python train.py --encoder_arch="xception" --horizontal_flip=false --encoder_norm="batchnorm" --encoder_activation="relu" --encoder_kernel_size=3 --decoder_head_dim=32 --decoder_fused_qkv=false --decoder_bias="all" --decoder_qk_norm=false --beta1=0.9 --eps=1e-08 --steps=3600 --warmup_steps=180
Rows from block 3 of the text decoder of a small image captioner, named by matrix and row number. Rows with one number belong to one neuron. Each number is 500 + 25 x the weight over its row's rms, rounded and kept within 0 to 999. All counts start at 0. Numbers have three digits each.
After each neuron's rows are labels from the 100 texts, of 14976, where the neuron reaches its highest value: "fires on" is the input token at the peak. Only what is clearly more common there than usual is listed. The data: rendered roads seen from a driver's seat, with toy cars, trees and houses.
# fc1: MLP up (decoder.blocks.3.mlp.fc1.weight, 576x192), inputs 0-191
# fc2: MLP down (decoder.blocks.3.mlp.fc2.weight, 192x576, transposed), outputs 0-191

fc1.444:469506516479505495510471511520489552464476496496488498498469499478482482549515508531474484516528492500480482504472542463467483524502491480489459455446489475491481525541478502487507492459513448485547487504524475495525487507471467484478515450474448479485502497512448531509471493510512478479518513488500512465481521477490506490467480557475482484487486516514494464469502506494483529476464555473513479515455510493515526448536533481532498493510480506540490516465542516447491478498516450526522478520462472468472521515487494519487502481475501454533498485510477528545475498534524535478
fc2.444:468470535495473507509518442528488494512530470522484504483477481481513522472500484526536490499510497539545510494470503497503546471512523529474504521494490492507498495498540490461520512536496474453484449496544523501499462502505535513517522463516497539490507515536477521520539518488555500504478456480547470528503487552510468464483505497518480496489441506490475514499550525526564532523463521514495493547459520497541491510541486459538498514531510515466527462479512485532506485478512528479478519526483511451520488527527466528535498480499515529499506482474491533511512528530516502487
fires on: "a"; "yellow"; "orange"

fc1.64:522525513530491505489477479504468508485523521455465536557486496439479486510502532489520498450495474485502503509477491526519494516501490485478541497507505508452475494491483497471444543503451513542513554500468520504538504468484461489494502484460469539512546502468504503492484473540505494476473537465524524530501482500519525536442473471490504494501476478524501532496499524523510503519475522517484521524528481533484499465478457523499483464529470513539474529524534512494455497497489465462493510507523522497485473506512481505459445481478474522520534557486507515535499464470504484527
fc2.64:501551510525502488466501526530430523505527472510461501440515536495483498499496517500514465491502505476506522471495453510509521555509511453504498500477519475457502493476554474495509504486498520550448528489459500478492538502509527531557512529494515519534479511495497504478486527488533520477479523475512513527548488501487492525503473504551471525520461503516471520466526526489496497541452503544474482506493511466467479520513494519495501516514512526517545492541491530521500537490473513505519495527570496500516510542554513523529530559527508498499504519512470526505481505504503495475
fires on: "pine"; "dog"; "barrel"; "lamp"

fc1.65:548510505521499490510500482468492526513479549513531557501498481485533486523496481496485530544475520530499502523472483489528497492467521478473507472474533464548458518553519511508454504492471536482497530507474503511505500506464476474465501505545481501462508509538489539514473474511478507492492515528514513504536518462504513481519504481443525519469498491511494514473525520511493468493502518494441475479489546513508495448535486459487513499492504498464506513521512497535452468502471541490490487458471523511477505491467587550470490494550490477485469499477510541465496523501489493529
fc2.65:525536495502474520527512522500544493453516516509488506523481523473505500524470493469482495466511530473545521486527525523485450466565519488493492497526525478494504486523482494503501512541501494514504485521500523480499456539499521524466476482496509523423512459542473500483516495478493491504523490519534516514487508489544510520482508490534495477504514479521482453478496513462516463495491467517518509521506508487548548526456516496452470476479546493540462482485471529457497487578526503498518499515470503502456504535460505526493535516526504515485539471508520493482521512522511466559
fires on: "that"

fc1.393:496533461533514506495468495493504473499536453480473469557509524518529516546503476516473485481472442493501485466494505507467511465519481495510527516482498496476512521464493491501490469453481508497542470504492548476470535481462504499463473537460473513483491471482458540500464464494451524515506460548525522510516498487486483481499534550514456533503497473513531529526519554540523505463474512514515523425487458524491498509532512527507537459517487527491499524498497501505482525480502494514485524575472476512489501468497491514499503490482488485508500498510523507507496484550519493496
fc2.393:531523511506488501510497534521505470508546512442477513461526495502517502491489514518473509502484463469491487494493527501504455523512491500514491533518499508503529529520526506509473466507472490507495522513491487496511456517493535468503453507496453516515522464538537568496467502522527511532500511508464553459480517532511447495496521487525512488475543480473509484502539525510485510540540493495521479500480508465524505511535509517491521484493503403514484501462485510512506507489519504542543465488518488488515500481535505522518520525496460553475487523459464498563530470504558523485
fires on: ","; "and"

fc1.349:502479508512509526490505526490493505529549485504473510522475507517538461537491468514516487471478466505520444460507473487520505489495474513495515440457466514505533467477470493512484509460558505533465492455508525536544539455520490521476474456458511499562533492502492511487465505479501477475508492483486490527476477471490468530488492479510527495481501505518531518467456559525503503474505500488476503483484509547532489534520511508449495469480500536512485482451544502486525477466516479514531484477520511479549529468521484532511474474495520509497470476503502527465481524504470478497
fc2.349:512547471540519473513512522497526502457530495487522508483501470511535515470538483502495525439464518499484515443494458505496514498515502458518524527523526487512458475486518496509504517492491493478510466534502480492458491474494496502507478485472560524498518505492515465457533511474510483524525524504485521541435475482479544491470502474491538479452482509509499532492467556487495554465495539514502481540490513442493517475472462547472517481524478491511526495463471517546490481484468484509462525534485490472495494480516493477455475521529524493499528533502495482512496496463514517520
fires on: "a"

fc1.374:514477429551526540497480503476503526453481518498517506474468482493473536525481472558523495486457466455514530517481549477501462472508535497510486529506483463480488540479498456457490541525508532524497484503500520500476530470500495508506470501497525483489504493539468456475512483532506507454491523516486511462485473522500538512526495525470524519468511468510462465521498506464537518483487485469540490516513516474444460495465508521500486466477540537491469467529486481509534483472505495471486492521497512525545491497501528479507465518510538503487493514520533517533486509493522520542
fc2.374:510506513487492484520491527521495509499453532542501496484486489490452529514520499486504426511457511491517510421519504524502493515480532519510485543474494489473471532490501441462519504477464576507553499491466502488465454469467495518500499499469490474520463543539525539475519490481475460508497481501485529530481519504490533518529497487512483491517491473525538498523505495493520493475502518467465514459506541536524503461525507463509495502547482476542509506526446506479498474503477509486525476526487507466478490498473511467500520461510481481520479483482455540504518465499502524508
fires on: "that"

fc1.188:481493496493530487516500500547463512516473464478459472523502510523518492509500493444503494483518483502463479528504516482479466511504528547486489493488505495504501475535456523516504508472500502488440513546476524463530493446515505475532520515469532512509502545490497503481518476446501477462441461473506489457524456508478532503511473513483510501486519482460546480510483521529524474507504481490476469483511499536514458480500487523477524457523531520458465529511539481500515443504515474483482498515533493502535461546513462493469460484471497516457490462529514495478471513498527540521
fc2.188:494540488538523481499464464507478516546447516518504477481514474541529483476515458547478499435535526453500503529497526480505512537500504497469478506524494470531492479493494544542486510509495510526497509447495504533531505535526541474479491475509522527512565508509511513522496435501477508504516510498473495464485491544477527481523471476490486473498498474523539477481493520509467488455487491514514520471510489506519512512496496488524494496559492483559505462512511468518515477531504488467466475519513483507491500436438502483479466522514529485456490481499470530489482474497529490498
fires on: "pine"; "pink"; "tree"; "house"

fc1.416:467514481490474511529466517470445463468532487527470507535498471532465481469475460493485491520489511522472528499499485485505501461492499510486462483541506484497515476493477510522482513534456465507519523508528513518508499475443493484482508524484516480553471472494545513512525495527535520534529489482474460499496518521472526498456493502453498499502528507520505497481473486518490527521536522542485502512538489503528473524479519478532481465477543483465508457489492501517521485542531502498504449459511507476499484487489479552448446528503485508500524475475451443510476490543462516486
fc2.416:510513488480464482495503520485501492471515487465493557480553497537492510507476517494484497497489426493479491497486491527500493523501508484476494514493518471513491498489525549510485485468474521493531513462473534539438475470529477485492483496465519513538521538529478491490523524447516533506513503476480501510491514511494444513497483478495514578472461480479519489493488506495519536535538483532514487495475507518529468522495481521482501469478528517497525509543516489531533516550487529489522463518508450466503458488513500524557527530516487515526477489475477540495469494453495559476
fires on: ","

fc1.326:474483481477445499487520506494462499499492485493507521525537509496489505485537543486509494469487458472548473471483479488484521516515464483493510460502535500518475511500489493501459527471513522487476489542458547452508534531524527462538508493501503498509518492509488484475501507544538506566516523484537490483516501486488519509477524528456534504511487529556511465493465446474447471488501457512552513479512493525515503522510534487453499517457464489515497474511512444500527517519471520481470496489479545500509469491491517523500504503523512510512521500494452441500520558484515520521
fc2.326:499479493510477519515462488493517516491524506499508493452493536500447502487539499466491496528448505502523530508519513514523478533505494522513447521489471497483505510508511530518513526531505486506475569498488489460489506527528543490531529508510485479503446511510526496533485525472466506491486499485493490489508498474499551474485517589483495509482495441499478506539514472538499501494452553537543462500491493541496498483442470468499493473485492514475490484495532490490542492494475517518490504459487550533502493535478481564488526519526508532469509515490509472558503496475523471494
fires on: "a"; "teal"

fc1.113:535504508483484471499467529483462486531497483535529456480456542549504481451494525509519502471489495479459479492533505502513456504490521464489502517480490511522550485454530494500489506510467523497520514534478497455504533459476533474509501487488511519489518542503485478483522466547501517475513527475482543474496490496494491523485533529491523513494496480520494534488515491522538512486519537516508482517489468442523519483462512474541472499441433474479481471483496455538464490485455514481501555496478523484495484483490531497469467492466481512504474539491465477505502535475497505461
fc2.113:511502487515499486506493546571507487530511422517489481450512532534529533486458492494512510472507476531490511507479498487488532501487491496488483508465527518511511475502511520477456453482533490494550514537517475522493485536493529483500462484448533476488516480516479522496496498496531526478476512480530499450491499451471494501493531493495472499510481542449562502529550501519528533517504507524523469503526500492506482516485507476479518572523506507514500463466510540534526513517508489507489539536497472541468516521518497477490554533494526545499526514510465507511520481505493524475
fires on: ","

fc1.101:489538519477518507532459449497471476498477462503502504472468457510514503494486523498519469517522502532470492471516485478530544459511514449514527480475471484457475492508469495493502456494521483518489483475425509488525509528507523499507492492515470535481471535504477477452521528536490510479522511459509474514521486518481496486493529491533471535503507511472453464488481502459507473493473477488493498501508508531494482466521489464453546482498537511490503500531481479486492476507472485529542539568455483488491511509513461473494535466517537492511511511546459460509496517491501445468
fc2.101:493501469496515472473494518475487519502524507517483510478505505518508497502478508531460493504487515513527452500444448517516498486496476500502543508504473528556517459449500515470540521512531537452470544493521496492497499497495466508530509482481482535430535514491499486518472537495539512488536516516501455534545501523512435430509517520487508486491427522494467520492522522540472519497512520493510498481507525504475508510512475472456510496525502500542541472487523466493553485516487469488485505512498483472490500478531497542478511503500517497560527483467463496477515521477489517506
fires on: "a"; "an"

fc1.497:491475473518499535477467475531502488491522501482484460505461497510529541447537487503502466480539480510487485516490496524537531508473478480503459469535506505502526472502487530529468495481502500513498491532488465506546515508492513502497436505551499488534468530505521490468535508472465477564456480512535501494479515510457507495531515467509469532520518468492484495534534492546513498521539480475519526542520502512542542559455485480503520486489490485507484480461512516527504507553481527518511497497484510531546466512492470498547494473481511478485508458508501490496485535527464504456
fc2.497:495493466516512460488488473517517503479495492509534509525461475487466519537530514469489477545502472525524448483514463476509532482478475523479484526449520482513523504518488487524508520469500507548514531509434531508515512507517479498509500462496498470538493465539498481503544510474518475490485489493490492499516469517475441500519469487469500548507509531456521499544530475519483511537491531530514493505487521509473506465522445479521516495470486497462527530561513523510469481506523492467493487463533461490445520473515513479500511534547496509473472495510453444517526504477510523515
fires on: ","

fc1.17:478460481550497518477510449512483515451487505514516536521479512482495435534498482537504509492467477488486489521513474481520474486478459554483498457494484484509542494513485509494508499474513508513436507480493488493448488536526487524514490530511494489462476472496507489500466487551529498461479491488518467513474502479518543475516477499481531517498516534482491504523519562520481452520437516477534519500541522495475508449495527473479454469482477493464466523493535467517506445509470488496501479505489485518508541511480506523488455529473472500500482517520473482495508544465504517481
fc2.17:487500556503492522539474491529539502468459496520496507451492466550473510514516508525484487465475541496490513529495526480485511548481494537521519494466522469524455511478523498489501506494491527502506502512490491553486491489553528463524507494502487487468509492508487504530529465503523515494508458552438507493491485464518539484510526495502516516505481484565491492490524509524483488521477517496474492497511520496498496478507526479466464504549493443460477505488496518487456473411496529538499518500461514525532528477484523513473511488528486496537530507550465503480499484457508512461
fires on: "that"

fc1.223:476470517518518463485497486515479500455497523500511476507523492496539463514544525505524505542515469521497513496502473520456543531486537480530450486479515494486507512522540505474462521508533566537531550460466485543533482510472479513525511498498495512469490487489500509483539530537494496506514522485492452471479521473477517474458471459502466473466529486499476529466474536490486523517493494511476509553537507473495502488499503553525470480533516530470526529531503501512534500521493482484482481507484523535536487505534482498467503472577484483478487497494493496554472519503483485519
fc2.223:503545518504533520460494457487551501455476488501503463547492469466467514502494442515492515482510469486440501511542530507502508497483484510484526536514484534526521501505566504497497536454478502525495467503497495469482452500473510563523501476502471512524532507520496476488518521540491523507500530522476448507488500529477484525484490425503463524532466504492496514502512498526493521505484493494477494494509517491512475515549474509503514490485512500469498436519493517538543505497501543489479489535547523523512466463490505492465504524454536489505520507478536542473491496506474517524
fires on: "pine"; "dog"; "tree"; "car"

fc1.535:535494485528515529510519499472500526495485499513526537511506509529481535481530501479511460468490517480519483498520539508505516485552512511531527480465506489560528492534455470460465495486467456493517503526436486501489459523480525474506485494477457488458491469504479532475481461485531530506436523526530493478477513494477495460486512468495464498487504532535519506528502487546476523474486548539479532462547530498496475473478473468469509491520492496530477465492518498530520490458493478522473495543465521459467464501493513489492518472532492525473501473509530488507495497533513474491
fc2.535:535490488492479541521525456551510514508496504517519537456537500436497530483525527497537506503446488483547512503488516500597514488480503523483486490497509486554516520530527529515522511453490517505528475498473500504421503479525487495504467472468532528503506499521534507516497521509502496492528530516489505514515546521513508508503484502553502461437499468487466544486479507469458449521515474526519491517490491520543512515525508488536485471546504477545532487512535518499505493510488521531500513514517479475515514476483505461481532522497527522518504508481498507491493475506494532476
fires on: "that"